config.yaml
arch: "dit"
model: "class-conditioned image diffusion model"
dataset: "rendered roads seen from a driver's seat, with toy cars, trees and houses"
train_examples: 72500
image_size: 32
horizontal_flip: false
conditioning: "class"
objective: "edm"
cond_dim: 256
targets: ["line"]
num_classes: 4
cond_dropout: 0.2
norm: "layernorm_no_bias"
hidden_act: "gelu"
mlp_ratio: 3
head_dim: 16
fused_qkv: false
qk_norm: false
inner_norm: false
patch_size: [2, 2]
layers: 12
width: 192
positions: "rope"
optimizer: "soap"
beta2: 0.95
learning_rate: 0.0015
beta1: 0.95
shampoo_beta: 0.95
eps: 1e-08
precondition_frequency: 50
max_precond_dim: 1024
one_sided: false
adamw_lr_other_params: 0.003
max_grad_norm: 3.0
cautious_weight_decay: true
max_steps: 12200
batch_size: 128
epochs: 21.5
lr_schedule: "cosine"
final_lr_fraction: 0.05
warmup_steps: 240
weight_decay: 0.1
adamw_weight_decay_other_params: 0.01
Rows from block 5 of a small class-conditioned image diffusion model, named by matrix and row number. Rows with one number belong to one neuron. Each number is 500 + 25 x the weight over its row's rms, rounded and kept within 0 to 999. All counts start at 0. Numbers have three digits each.
After each neuron's rows are labels from the 100 images, of 14976 (inputs lightly noised), where the neuron reaches its highest value: "peak on" is the class under the peak. Only what is clearly more common there than usual is listed. The data: rendered roads seen from a driver's seat, with toy cars, trees and houses. In brackets: how many of the 100, against the usual share in percent.
# fc1: MLP up (model.blocks.5.mlp.fc1.weight, 576x192), inputs 0-191
# fc2: MLP down (model.blocks.5.mlp.fc2.weight, 192x576, transposed), outputs 0-191

fc1.565:519492531544472471550506476501509509511455555490547542559486512508483473489512494512459506503497469518444499522566564464475543486496502531457520526491520554496544479519489479523464540500484488484506503484526499530547532478478469499467495473542482508511491469501502505470512539547502499484488486514498538521511503524510501491470492508510518527502508510502489476529521483499491484496474470507482537508477504506488514479439452482476452482526471482512493497495461500483480502495517499502501509501507470501478500540507567516487468529463547483476521464509503503510466519502501467484
fc2.565:496498524482532513523520484501451500511487484498470513491509470515476466491489510471492479490548462506527507480500516467485528503487472533496536514482502519477489460480490552505486467550492487523474515498541516499534482483480499500413496540501547482526505504506482504490508500503508496531477499471513531518467506480461503485500492498474496516500482507480491497472503495513469470548536487490439477483533545528515453502538479483474521530452481579486481467509516491508497503504470493480482544588489518516513540499480538515518457474518509500486484493474462509501514465535508482461
peak on: house (40 vs 1.7)

fc1.165:501467523476526507510494498489492519544461532526505480489512474471436554481470479505559519519516534505490470504474520516490483520491515473530477525506516513491466437488490514469510491519522514517534499493473483532495493484501511468541502517462505454490465458510492542491520507514509510520525519491502508459512530462470477473478505482516479464495524469531509517517498460515505490503519527511523512517442519517525516486484531537510478493505491476474511503553505504518489499478464517556479580479540502500503450527491508510474511516474537519503558465499505533438519472493517486507
fc2.165:485532509503517463541538498507505517489506483502452529526458490449480510490540507465493489539494464467498541488481457450485510493548502494538494499537481487503529506489511516513491502431504479485466528551473521542479522478528510521511510496477542535477462457545508495479483520498469509480481553524515528468485490480495502473432472507480500513516536525536496488489502542486502504512538512485535512521497502482484562497539484515497496462486537460501509519534523498474543476483501495520528500476511507511471515504533516492456536513488532463544517526503482511502516509513503465512
peak on: barrel (27 vs 0.3); car (26 vs 2.2)

fc1.82:489468525484511480483473512498530517504516572489497528498488481551469469481511517500499455495554512489456486533467486491462507477498503495514485509489495518505445514497486489521508522497510504446566482494512502483518465488496500519508509495523522475497525521513456504535515506573533496482523480531508514475517558518512474488509501528479504441483503493507539483482490479547471510512525489524523457499491510430492539485507489459519528492478483501504507538495488503571480485530485496515497479493529524515492446496486540480472480483517519488567474495489517457484532503539491508503
fc2.82:496485533485456493474498515536532460492536449509482556490514543512537496479496505463527486545469496495512500484528490498458495524484542501516492494548504511542514482507524517492540466510502557488491494487497534499496458495487521481494464522482481489483544546466495527478515478478481512479553487531530507515492485520535498501508491527505543480505475547490488506489477486488529487485445512448493508486483522504505456486473483516496503499521487551500479513524507482463498527537509494551499493439464446477507443497505480498485521488454488514526492479493516466472490513451477469527
peak on: sky (95 vs 37.2)

fc1.462:480540486532488468499545534509529505483509498493486493487502496489467504487466490507458500487541468504515476529527498491465480488475466464494540482526516496479446509492499492512539494513501475506523525504472491521498527469523482465479507453489550478523471466495470505502481531499497491470498500531495469489551473516505511521472482516522476472468487467533481437490534433474495530512496516538500497524497431511555470482519461556511511510506537489510540483465523495502489471524496527471502515512486520549519503467481522464486510487520513515485490429474470454477509517497506502475
fc2.462:503499437496512551495481520459525503515507500479490479497513519461506481486512519478466518509539498484473509522489502492485504485476501506478470484506501526493517470467467479513550513521513489512499532452490524470547454475490529512478509567528498540470501481493460511492488512494457503520516492455490462517523506494536488491456500491502451497503470504542457559501494581460507539519510545514457480494545515456456502509482457519497486508522504502490549492488499504539509492465505507524521505450480519522505470444508533475473493501481466503501472519520483516531507510482510495490
peak on: verge (91 vs 16.1)

fc1.91:543507526482539516508542466498524468504495440523492512507497493495490508513529535493516489477513509489513547493539486456483494461498492502505491504480473528465492508521508490459512478477458541524511468530523469495511500524504502453527478513463486515484520495495502508471509520493527520498512486541485513485510486495494499501451486524466488484534571491472448500482530531497578487488484520508485452479550468513576513496492509519561473519496505527517479465475526515516479524521495497519520500470482483476518491484500473527453525466548491489479480503521515552495502511498487442497
fc2.91:501469479468527490522458506441514456491487493466495475473507507449485502504547533512503516467499483489470522459489534554514508481517521488520521540512499475495496508500539514511525490483490475505464522454464473539489509460502472513499526482517516510484498496480528491498533491520496483481517480462514522448485463498509503535486532468474468497515487514490499486567484504464468467499553540472495542492524545498458522487499516487525451505527475509523489474500509474518476499486548477506489460527504517481505547478509502511489534546582501547497482519504500478516492495493514464465
peak on: house (66 vs 1.7)

fc1.367:526487447494464505495494502470480540499494503521545481530514512528449516509476493500515479496509502503519503527467497515542506491492504523437501480436477479489512499445516472497507501526458541473494505468480486489502525452491524523525504479525505529495490539515501509463539477512500521474503526524493485486504503560558488517453520499510506493482473515491504496542498521478501465454479598498558512521483517524521524485508459491522482490501516531487504491530512459497477524534491494495507485501510486522515488544559452498509500502474524511468469448487489481476494516471462490494
fc2.367:493492481546531501502499528512493484461487516511503456471537479510522482501547447496491510446521503479535484527547450537484497478468479527513479521422540504483488494486538494511508514483492536477485475543506528479464506506457576502539514468477493536464542463549501508540495512483485488538527530496489511493502503507488485493509429506500524519497497473485479480482508507466481484478539490487489487468501506486523541534480544535507501504448500490499467476478497497511522518490506485469495520476532504513528475469490497491480504443469501508511485480519480515477532507514487461520
peak on: barrel (68 vs 0.3)

fc1.359:506449520494486522501564490457509481491445497494497503497554506518506480481570490481492472543491479484481529445496481550491503523528498502510511461486515507547498527508506498506453531501487487507527488479522484506507493477468510486489469462508461478535506464512481462482521525454577485479489474478442472472485476507484487490540522526462497492509502471509495505480535540525460499500488477490507533477547551531475469518512495515487524548527512508537510536490534491504459498486488441509529524519469494520507484533514536486488497507495486493521497510489508511491524494522525499531
fc2.359:488496540477475472480507490471471495480494467527478491486539469513487499466542505506493520511483489504536490524513517472502543490533459470494505468555503494491506499498487511511474534507501507507438522555536477545486521486465500477477515540452548497443503488547481479482533530507547518495473492514507517524480477496509501486539455517477534516509503531518497487525481456510524476486489520455521437499514486460543490512485511525516485556527488483512463517518494496495461516486466548492455475507507490513492502519568507507507511479497530481470465534520516495502509505548502476518
peak on: pine (92 vs 1)

fc1.229:561529496526498491517536505532523503477471508464521513504491519510474494518512470490531461514471508529509488477515491516443446503505485489496482527537470483481500483464552499474500533479466482498500545481519481502508477491498491512525469499479516507518490514506478523471490538515516495475536488484510492551539508493480488459500531532455534534461516481522523484483573473510504505508452512467488491499545521496525511528503473503486497487485489488496558488519454480486442509514491511471491513505557475509542466496489508563474503541446506514511514508546508501513512524534456483527
fc2.229:514506503514506476497492502515481463485507463492530494525511502474523531539507459486492528491480488543505476512521488474516512532527510502479537517472515542529504527488566509451484558504529542458495511495471488499460517509511486457514514496490501443474513481451492497496500474497492489492479461546516467548486537508481501501523471479444533485508486473531555458506436540448497496490550510489505496492493482520498517499499500498494514483484480463476560508482463507481494510503497491525471487497544461520511512526509521451474536453470457490481495476495492463477506508482489506536
peak on: pine (99 vs 1)

fc1.83:480503501466477498513491478513505479500467524498520490501485467481540533496487472489528486539495541508527458502463469492496494508556475492502533492494496507507510492558493461508469529493522521516490472479499456507493550460475501516543485480514515471491516481487514516442525504471502532441551517462490497538501497526517514488494503517473498530538474536513545508505511494522521525526536524487504487524495521554470480481573468537508476509514501504491492482492499495457483525460483527528515520506568510492493448496538451460547525524488532501509536501520481487507495509468522525515
fc2.83:519487496505460490479506537497433514492497479514502475472498515473498487478528536471483510483537534495486489552514519448503464519472508520513497505509475479476524462531486449480477484510526458488510491527499522514485508542519490479565521493530490482465527507527525486513489513511471481493471511506506498504473528544476485508486494509481492518512495478538501486532512487507463502501426543493511521503482499483571500488538497516524492484474489514510439512501503468424497522542491449536507536470494557510510509518520489496532498471504516473467522453494473537478529493513460497512
peak on: barrel (54 vs 0.3); dog (36 vs 0.2)

fc1.269:529496485473487497481552506510498479507511525530522471503474492524501490511481488513483536446529476494486496475525454493480492471495533478527467506538456551499492473497485460494490494520475543510522501519477479489486494495507511514510514439518499483510567508475546517512486480498469469490441564506529544498529490512492546516488489488509434468458499480504497540544478512508496507449490454519505487493456511487507511507488474508473501510470490490476490504533507537548525535497495493452513508439452529481512502489493480485529560488507507475533491507493508531492505485525473483525
fc2.269:484546528515463530557481494509481481491502507548529482504455481500477504517507503513515486461495518520496482504513546513535501481503488513490505501501501477496501512488513472496524476543493470510461476500474484492513466535515504519536491519467480499469539486532522486443454501475455492520534510541489492500511502498500463493458524509528469500450513475480491464511526544509526516530526502501547491496463506487530553492518443555480480526484505463504568503472510473527526506492522529504530494520481516513496510538521551528516453497502508523480473503491507472580465479515489478497
peak on: car (50 vs 2.2)

fc1.407:495489482431512518512473509486497508507483484494489501476499549538507489526498534542518491465544518465490490552494513481523508454499512434491502451475500469467469533489532535504508495484460516447441518512468519520484504478508489510487504499474517488482525488477487495527465520496525530521529499473475512521479477487504486535494504501457534450503475517473507507468537496523456506479477442528495477538487473472534527479505508496492482533524521465494534472475503483478491488483543486438484499466477495525474472535507474536503449486507507493470493499478521554512486500509488472471
fc2.407:500484497479521513487519459505494549504499459497504508511468520536479487502496533538513510482563525510433506527489523515490496506535545516483451491509478498526513474456498519474498463488496477532523495497543540517510485489503492477503466527492494514509506505459470493496475475510511458480487480566506519536517472503468505493507509481483505491568514578501501438497515521512505475508502436475477490532543523520474521484468493455484480525499487492458533479496508505473484496537447513548529499522491498526483512473500491482527535498539480522513521545498517542517495514513500479500
peak on: road (80 vs 34.8)

fc1.64:473521491483517492461486492507521448519497475478488492513447534497491517486490498502489508527497483530448506508470482499477498473483459502458525493561478510533521479467506471484482504474520462502511485506528465481488531489497466452503500505547476575501492461503497484511505493522461495525549502490528438494468530517451504487525489468485522512499499517509494500501488487488505507489510458507472529461510533502517465500495492519490499508474508557486538507478465488471486521459454460481473470466464442508442483473496515515539498518532501499495510544499446539514507474484467506501
fc2.64:497457507482515518474515488499459475536516479490499507435499456448489511487504511494509532514487492523530483546495503503505486486484515513478513485486528500508530511498524466508544454477501523464532499494530517528501451511471492536543501463504528508519517552501456541515541526484500515480532525501512568486470537470510459502492477486488526479529493502554504460463478483502523510469532490502539498474455485524452499478511521455502506476484532518542535514522491490505490488521530519511491518541494507530518476526490491465519518445474484514473511448495450496520486472498515512467
peak on: house (78 vs 1.7)

fc1.455:500509529481493488547503511515508523495514464508504525491466485480495510451483494505501481511466477495491472470454463495491472508490498523496458523523492554495490516567533505500478514494482485541494507495469480515510492534536528506541544502478494502543482504450520505467481470491501516496493489508502501485522571456461532521478511499534542500530522507514484487494529505490506495498478491479464533544434470474519512541538521488518511477504502482494537494530528502528477528528516509454535491538493515506493496474461493565541476514500481490506491501556540507504502572505460503525
fc2.455:491510506453479497491490507537495503514499489514512494525492478485542511446530511473501516512477515505509484521506467485487492487466508475524472523478478456494465463561498530512468517489514528507501505468489516482521489489531490495545512490498508482489492525422505501492486512505493490506529495452494497512530539461503464490497472492488536507495510497488526546503462505500502501480486488483431473530445501531508469499457505508476476500512507497481543481490515504518459499474446504582471495471494482506555485473500520424521532448499478498509504525478535487466514455462489494539
peak on: house (62 vs 1.7)

fc1.257:510502532504537520514495534467483494493495491479478494461559486502515461491486484508491478529515510514497497526462503472479493459509523537495502522510519498512452522554494502522515557481494491503468480480475513468507486503511491504432537472501482462495483505478532493524482509527521505493501474433504517500545514486526488548512545458536499500498491505520506464485507544493473491533477549526503447492517548491496509492536516477528513505488475497494494477521520491498595508484505508484493483503520493498548487541516454505445548528502492528485437517508483497474462494512487501521
fc2.257:473499495525527508526508480484502478500504487505472529519493495463497472493486533524495542513521488465469504534465503549478513499541469473481488468470500502428569515535484515507531493526478503489514513492509551529490527503485542486489514496522505482525496509499516468522538490494496477536528476572503519519498510528521479483501500507518486516496530522502535485544519472503503490487505524530494467537502497480488462522500472476540509500459523515525513461510485499458541501483508478557533482505538496497480458520535474480393479478537471490483522470497487515505494495456509488495
peak on: road (64 vs 34.8)

fc1.244:506505520464502479503534503511476507480484488485574499515518468533529488505496517539501497504505487470490514535486482485496468505493497515537492493522469498490507538474495505497504457512479485478538537525558558487504507543481491492502497488499485514535444498453520513505520467499507487492494515478499542542542501511464504492500489520493526508511506509522483465527489510498492490499454508501498545527491475506518549500541520487486495462517533467522530508524466543493539530507495500453550484523495525498565505488484550489480601508533498535445489478497470469514512511500475478476
fc2.244:493497490504491484482474509523520520501441420537455547511503514528529524467494514517557571493528504470526484504455458517523496523496531439480523505493522529491480517447481487509514532518524507493480482495498512481486541504489529491487478503505508540499473495499511515523467503461516506538480462476497545504547527501493490528497499475543555492497470494496445501460519533494510494514538525522499502482502553508508506483504514524502483525516482527517492506529460502497479502518532500554520498524464474524538460496534489471515468516462510481508516527488498518482508464512514467473
peak on: house (52 vs 1.7)

fc1.561:533451480487500507491492488560493486521462525497498480511482498514516511453485520489519514505515492510499496505540506495496498499464503462451481496467523540520509494471477485523499477454478522537499499492505476458447507524508491473524508491503462506519518518476504571484536454536479469459497498497549535506526576494507474502482513447469500484524488522516517482529585521482485510528452496461492519501547525509483488545479465506533505499475491475505520528523481521491539533496507470509534497469513509494498488497553497531517544499497520496463478486509495510473519511525474494524
fc2.561:486541507508538497473482473536468456507500496536479510492497458504526506458535512508538503504514484516500524521480477559509513474466518483460501478500505495486489507488482479509490461513466485515451512488495468494455484456494552469529496531463523466466519483493507495513527522475469532510530466492518481522538495497485504519537471504442466484489506478471503518488440518482514507457549454508554508481545509504502475491489480503500503458518503487493513539479478484484539497492497495548501463508506575495531481514547491507486463507514538501500459526520467504463515539489489500512
peak on: road (100 vs 34.8)

fc1.449:496558494520506532540505489464494496495567478541486541523515504478512530448473527519500503523480518479494555526520538534521524473486539487506494463493497454512513499499498480541505549499532478527476510474486476535510485502514512493497465467520519581503525526524506526484484508537506527426540445480514474527503497479503516524495507466526474477470483486509490489502494501554502486461517505458484491476495507507518522505508485468481504518518431565492482499467498464501518505495515503511512512494470512519469507496495498504503507541478485497513510514522513481535487531509539460470
fc2.449:479489456516473513504471449500507523492531487503500438460508503503501536561468489504526469587474520555460479497491473504509490495505530510512472517484512500489513533495503499478494532496491482508499463507524493496474503490519499509558478512481517472485506505449472538486431506492500478538484525471519524547546454529511442514506485525510493481496483521521571498511534458478495492516490485470491506446542512513515493480503509512488490504510512502474545463495504519519467500516504494499491507522542480490490496514503491527531522537497492506438559485479479489511506503499492486528
peak on: verge (100 vs 16.1)

fc1.391:520493482495469500503515471495506484506489520499499505521517507496494480494533459470517429446530476501510534537486510500555476444510509483483468524508530426473522474502474486507532517448514512470484503521493490479539495515491514475480479481532485504505481525472519491522484549485514533502486497483533525484491484508482513497470514492490548518515474500539494518487519489534486510474518525455474491471550489492474517481481486483481492455519503529560504532528484449527484519550512476547539444526503483525472517494509536550483535490514540491549525522541492511497515497509490519510
fc2.391:512501519479453544540504487535541537497484480539475534539514494524500490502501518482476523473506443488490513508480497495453507461512504538511485470525505435511496490553509493512531503506478481506487491425500518508490491492538490521526491593510498494464499494497527463476541481505487511518505429503506500481493534489475482487526576501509496513478493541503509510437518503515521481508455497508486474522496526499506516494486487482491540465522480483522499500501487508495544497483483574544498468476493535487506498544514510508517493492549506502507471515523486518492528508513498508478
peak on: pine (77 vs 1)

fc1.313:487498524493500483475511501491478495489530487511479551531478524492485541531476481525482493457504513494457513483498461478485473489512526547487499495485459484526527505514496473493494505505494521488496488496462479433465510501526478516533478467541505502491517498475515516474461518503534516530500530471481470467501476516585485502513512478537510501515471474490483465513524507460520550485481540516527510538506523497490468508558475531521545510497503546515501542538495520487500509516539466503528541510531511493504503485498461481561536512488522469496501557520479530457522501511479496442
fc2.313:491504501494512498461497494492505504491495504479518536477457506494519543520509531518479512498465540565496514517487488496513477490490482483496543440507543474503475502492457472446540492506497554515483522492527521512518493481497515548447505501495488481451500477559484501474487502499505522517524499546469511476490493500458515474526506501501482526545528495492493428548500482513458500476503519501525469522533485509488509515517517483532501468520533499486505490484493500455524507464499502552509443438532508535524498494472507510486524458513467494515491532485481470525446479457481479534
peak on: road (95 vs 34.8)

fc1.115:510508505459452509508487536483513444485461540507485510538487501492515566507488509514549472480445520513533525495493484507506516521494465528500514525528515506517508510527526482507561527498491480466472487525528489485518510532524451510505452535545489464458517477489474545500473504521496508527517498505501499490497474515463468501483501498498509520517459481512510501466532526491508459566535514499477513437549476491520527461500520457508506478487518537495512501507480564455483483489471508493487494515483486484497512494530516531484465505489482440481482521484514523531490482530542502497
fc2.115:456533547468480514521471500549490485504525536489509510495488513502517515504492482500501503508480513526502492472473542483489491515503533461516531549476502501508507513493498521538568542481482477504518501458506494477478474510517539506556476468528521530511514477455430526493472489466485495474481531487478511518487457495528542516497511519517515508529507515503495449493489495500537499490518492468485514470523524541501496496471460516485508489464485514503518543532521509471529492525561539464527492460430547497503483468503509456509524493451488518491517472521482486494530533490466519474
peak on: sky (62 vs 37.2)

fc1.452:497509485485542539511512509540520511494541491600556498439529484488491501491482459511492496478522544467477506494493516490512508503524494461517523507489493473549482498504458451526523485495490486520488486525520484525543479524475517502500511503440516485471494517478529475498491490482509505493455504501520511488480500495496522516526526494521525501435487485498501524482497484513471501505508474516492492518438522516486502492469502493529546498557497495517504457499505497485518537512505499471524499478469506499520504580540503463485469488486528468516453493490461523523498461533465461540
fc2.452:476490497507506483498498498521512480498481556521477547444461523543542462470489533510524478519515511510521506507480507507509503488490480483472497464510490497545482567514518511538487511492497521499491523506504509512491509518428523502497492520476505490529511479519546501468489501494511511463517541497499523504524498482505531516517516516545502527483502523490492548514521464494508449490486458495509460499492578533500506485495487522463467440490502503479497497501521520474511486490521514474515531490469479500519488530499528508466549525463549508527503494512451485531484524468465500403
peak on: pine (55 vs 1); truck (26 vs 4.1)

fc1.389:468490477522513505526495488481496511493504527500504457527495505502486531540501494516476531478486517452489480471543488522528495518513503491525511493476481461550504483552520504491479494481468479499495490515445492583487503487531499446458518488518493463505482492494519527535545527522480510500543512494478517501426498496540462486499520478500503495467530499560454508501511526489496468533493525520499499518495509514502469475498500512432479511501484493497489443447525503495516460512501517503461484474502490526492487504507487508497451587479494480494541459499479516483544487491486507521
fc2.389:510512487445488505539475535469501442479470476494494504487480564501525521490545492488474516514470469489532495502504463505473482496487521482491512490520499471509458511474477507508536475543511533507501513536464455512486538497496504517470471486513540520482496474506534514502535534531490493529501502482497499486479481484525505481445483495526511483475529506520446527479522508522487514479529472484507502534516464497443493487463463529450536531504520473464507463478479481507518542463484507506546508524534492539478483468537550499528513448475478538492506502479529500489525521521476457483
peak on: pine (57 vs 1)

fc1.221:485489492532480534460491487532508497529508520503506480476523483510495515481522496439473491489510465577521480474538492527529502479516534521494517512487495510493515485473489508497489485497506516467499537456514498541485493546536514520516505466539509441506498450488513525478479467483482494483576475517505525510501487505466476493480487487533479518440512516518505493472520501481513458484555510473513520494505509529514465469533506482483503495500514524470522510506443503508482483563503495512512509500508475492510519459500490546509457543456510474489526527553504486525490570514484464483
fc2.221:505533505514483443529504523529483504518487536527515469488540531511510509513485515445460494494480548534468506502491501488499475497467498483484484516504479481497476487477500527510525482488475483498495538515521501501505493549517484478505447518492453529505530472504515509499467548494503501508451482479499483508451441508489515523504500518527459526480494514523498519531472515548538469515438509469516526497508519473503503497475500501504473515482484526505495467515478440474512501480502543497486502538500551452504533523476537466477515451450513510495518476442523517506512435457505466494
peak on: verge (35 vs 16.1)

fc1.38:484526473530512509466478456534491495515491510524491484475485514527535529480511477486495487508518547495514483483540498498526444476510474467510490549487511499517439504509506477533476469539513507447526526477506513479506477470528472517488477530535526517487485511505472538530502482510500475534527512534499467457515546473531518496499464482503487498481542547482474484503480467477493518508518607573493484494502523477487545486492515539463521530552511484496482475527529501512539483501508512492472532488497538499528487516530513509516518510506499503517521532521515479489528504500520497465
fc2.38:512502517498476531444525509508463555482502503488489497502523512533504468505488466470472510478536519495492479465496491465487504485442453461519532496541527524487517511503490472402544497505500481513468549492500513524508524506516463448529546474478531495502533503491496519497483528482493493493535501515507519507512486510542493496538451497509476505497463503467467507472475469490508509500536469496534471483511502494524496482524476515503488481464559540521519518496486472512510501499513506440479513522451480532521502507530489496514522490512496500470504481527468482514559512478450462531
peak on: sky (100 vs 37.2)

fc1.376:515451472508505514537505532517511482495484533507447529554489514477506493521514469487516480465487508494513507479487539503532490464490493494481517472524527472512471527531480521494453493532450508482493517517514504499476502503507499552470546482498508515494465526495474499484498498524514522550465535460485492486518498493449474476497492490461521495546485532540477544494504473497503480504495537516463470515501497500450544484496475473512512508531476467473466498479506491518525509486478501532461510471511480464436535575473530515500468477548492494543528518506495501476516495443489487537
fc2.376:522550460493510462493493488534498475497519467532452471485502495494481503489470525498547556504498482480457515537525490512530494537518503489460504502493511495546528490483504556504484504501494521476554522476523478516474474533522555458503537514486496462489471538501488504515532521455527508433484489519501490514537506479524528519470520533453501501501524517493465493499504500523469497514459476538493485525524489510533542488465484485487523477442500498493472551530488528521505491501509498478481528504539478520491503543519546489475570545512505508470489481489493501471486494510497512475
peak on: house (39 vs 1.7); truck (29 vs 4.1)

fc1.57:448505533466493467474507488518515503510488462478482504506506525472493469480511495477544521503527512501473493470521483502444542513478483484460536487520490511514464548466471515495483495508516541483514510520542508460497547478495485526491511504463490473485468495477459479518517522437526552518477503544451511481525513535459476479470462497535487483545532532534502522470498501485494526512510485500546525462485473466531512480500483496482489535487517461515475506491459536480542471477506482485513467485484542515497482506516512511508465488472455464474533523498473496501477547488537498487
fc2.57:498467486510503520484543521540505476492507512514500481462520526485497504467497502489473521514555459474468495488538512520438505483512553451462495516487492458514483454486480530527480506493497470509456514446499450485507448475502504493524507498499524484517492540509496493526464482524505471487519535459495500473556493522534480515466474492520518501507499454500456511489494512512526495495471523525531486468488483513499515509506571468459446497517470469530508532506530509485494498515529479431520460522445499502514497511493508480527487539514500495508503487507483498534489441505520507491
peak on: road (86 vs 34.8)

fc1.28:536487554461468490502473550482517491508505458507505505518511518454524519531513505468464464562545473505492489548440502480512517510497476526504523530518489474534541475495483496540447488552487496491484557486543483477519482496485531513469487514492497494442487452476516496513521548555508460474489496523501506507520500518493471500495470498500441508491506527538486531491490487489483465528488463459496527492495505498509535531527519505485500456516493488504507527514500491493536478484497495478483492486492456500482515539490480506546450457541499509521511503493472490504484521496485536467
fc2.28:498503520482506566482526510486473505501478517526558480488523493488508514505523462451496531532543493480473475531498504506524494494493552468475486490477503555499470525521526515482461482538497496483478465467501492504478534520475525479517503471501500525537471494485497508481503540514485517541538526450507515491470517523527485519441494453493506503519497474521491484477483545462504527534525409513491456514532491489496502499513532511503501461476525492499494501506512543459506486539518522538487508526510505477533493516502522482523485547532519493485504528500442472474527476456483522509
peak on: pine (75 vs 1)

fc1.302:536540522508483532506452501475465479480465493498540495533465513489488503517497515475492505452522540517515498494475531520508523480519506485470491486470466527498501466511507495512521512487498447499567517489528470476505457496478493515497483520502547510442521490497522533498491510516521512511506537458481541491546478496479519518474496503509444534478506536495489520483513509498496461478527508471485450519480500545481523526445505504509523521498437528481498484498480508455453496484499508523511536504499534521515472484482541497479479516546474446514504465528561563496519500506501510497
fc2.302:513452491497480487515487524467559471492514495500522485477468503506483465492478482477495512456484446481504510485461511453504518478511505530496519490522537479488472507504521459508503491511480530502431503523533488487479535520517509495481476470519487452569526509484546529506512495468520494483528528562499484508516484490491491507466515500499491487476471523491483503497519469518499488491462518458503533527471531493524489487526505506522492520506542526482480474487489489444499463511508527529530508540498457551513496518528521524474520470535453479456541501479531442476554521512478511505
peak on: pine (59 vs 1)

fc1.347:509533478488529455497507517501509543490457500530504486484488488512493496511527481509494540449519513511528508508529517502476507516454513491503530529493476483511483477532503463548548501472480522555503458529472436488513510481510502519478540487514547548463447460498509524511501465509523525513529485496503498548510525490530511480496509464525470521542513448482465509495519485476518521532522520523510503468482461509501536498508483470501547518517452546508468496502539514513479513489491478483538563487463512488494527507480480502490514515478544484519494502525504453494488547461486495530
fc2.347:537442477509460464525499485503493482493469524516473504512491486439420485487509474555538518486502492524475512520508509505471506466495483551543472509498490509480546482481500462499495498498512478515538506533472472492490490500489508493473505471488459457490457506487493458517519502519527496532486453496503488576501497534495515510515476537503497505482527447482515529496469523497512514483480457503523526505467521435450508520480508504505508511492498489490477531498486465513511498470533499540515464515471451455483502532482518536484497494463500495463475539499529480499468464506516515504
peak on: house (51 vs 1.7)

fc1.406:473521534522526485518547507521503484480486460510434489485465507495530488485470492542516488489549536498478524510469499502507523505500561510498523506521500503487508510517479516505505473530505524540494511539456492510488487477514481505512501483466481439492505501462504534506487516550460491506466505538486507507467483494549470516506487485492519493474488542520491536520481504519447523537464479487496526509511495524480489494467452487498544552487473473568447476479509496464503478475500495476503474499516508489526516511493453529466497524540465506468455539540492528466531515472524492473
fc2.406:498471514495536537501507517479537513505469497526434463516499504482536471500492491541567480507560489453494484545496502539552528505471526493530485548489509483483495476508511489503550453510504489510481504462469512474499505466512495477539462514463508524496477501460499516425492520501466487468499525439519488507492485462497515485518518503516486504501491479450530510476491486471503501443474510496475464520537522525493491492537479545506472485504506493525456485477491508509493498494509507537510527495500435495500523488465469488495467488517527503518464490483485467520528467494507501464
peak on: road (84 vs 34.8)

fc1.531:524496509511520487504473452478481474488486507442503530488516479470453504499512482547484511553514485511477477558538517444507471547493467503496500497546505501467528505480457518496489492474459504506503469496510510506483502502516454550506497495436535488513450455505485539467524492482501492462532523503483479476487481448484506478480523540499463504498462514493520473488501503443478468481521486499466496511492513488536523469499433495508510460516475534495508513478514483496464481539504487487499474507522533516536501520518502487520549453502510520504493489509450466493501492530476468479
fc2.531:494505498527529477547483530494513513518545518469505481535567505497459518497515502528496495525495475476443510493546486526497520504495536447519502512506494458522507441481469518515529520524482469485515501500520519526492517463477511473521472478434479506526480452528524506474550487495476480508441539481501531513502519482548504470462478491446493498516475466495511520476491488476538491493484505488460526468498475509462480524535485490522517478483494522513502486504452512501530502450485502510496484524532515465489520475550529476484424489473508499480509476492468491512497508487518485496
peak on: car (50 vs 2.2)

fc1.574:522525480464498519501511512502431562506480452496512518461534512498505470490455515516461470524560510487558494503496499479438533506511478497540489510486481495451538528485482534475503465485509525496452527479456488523481514496499517494513490510484535489496547481501525519485522488525506530506532497527503518520494521461500468548523510514516532490484439530538496492528513520523491474484482481501502491506463494497507541507535508489499539544517506495507488491483509518458501522506486472492495501483504515520544502470510419548546529463515460487522531504467512508509494511515498488479
fc2.574:504496489451501491501501550520497527498499502465532494531525498510519437484464482514479502459536492466469507492476513478493479472520506501559532522545561520498437493475511566480508460496493517485522507502482471538476494484488511543519509492487480498460539473529525533497508521479529472493487513470509488530498534514515524497518512533485562528488484509537464497483482492512510449501545478478483480511537536504467516512479449512471470503498467510527508482462486484492487490522530526503500507490496513530447472481524453451531494528503475504459545515498515507524484487515503489493
peak on: car (72 vs 2.2)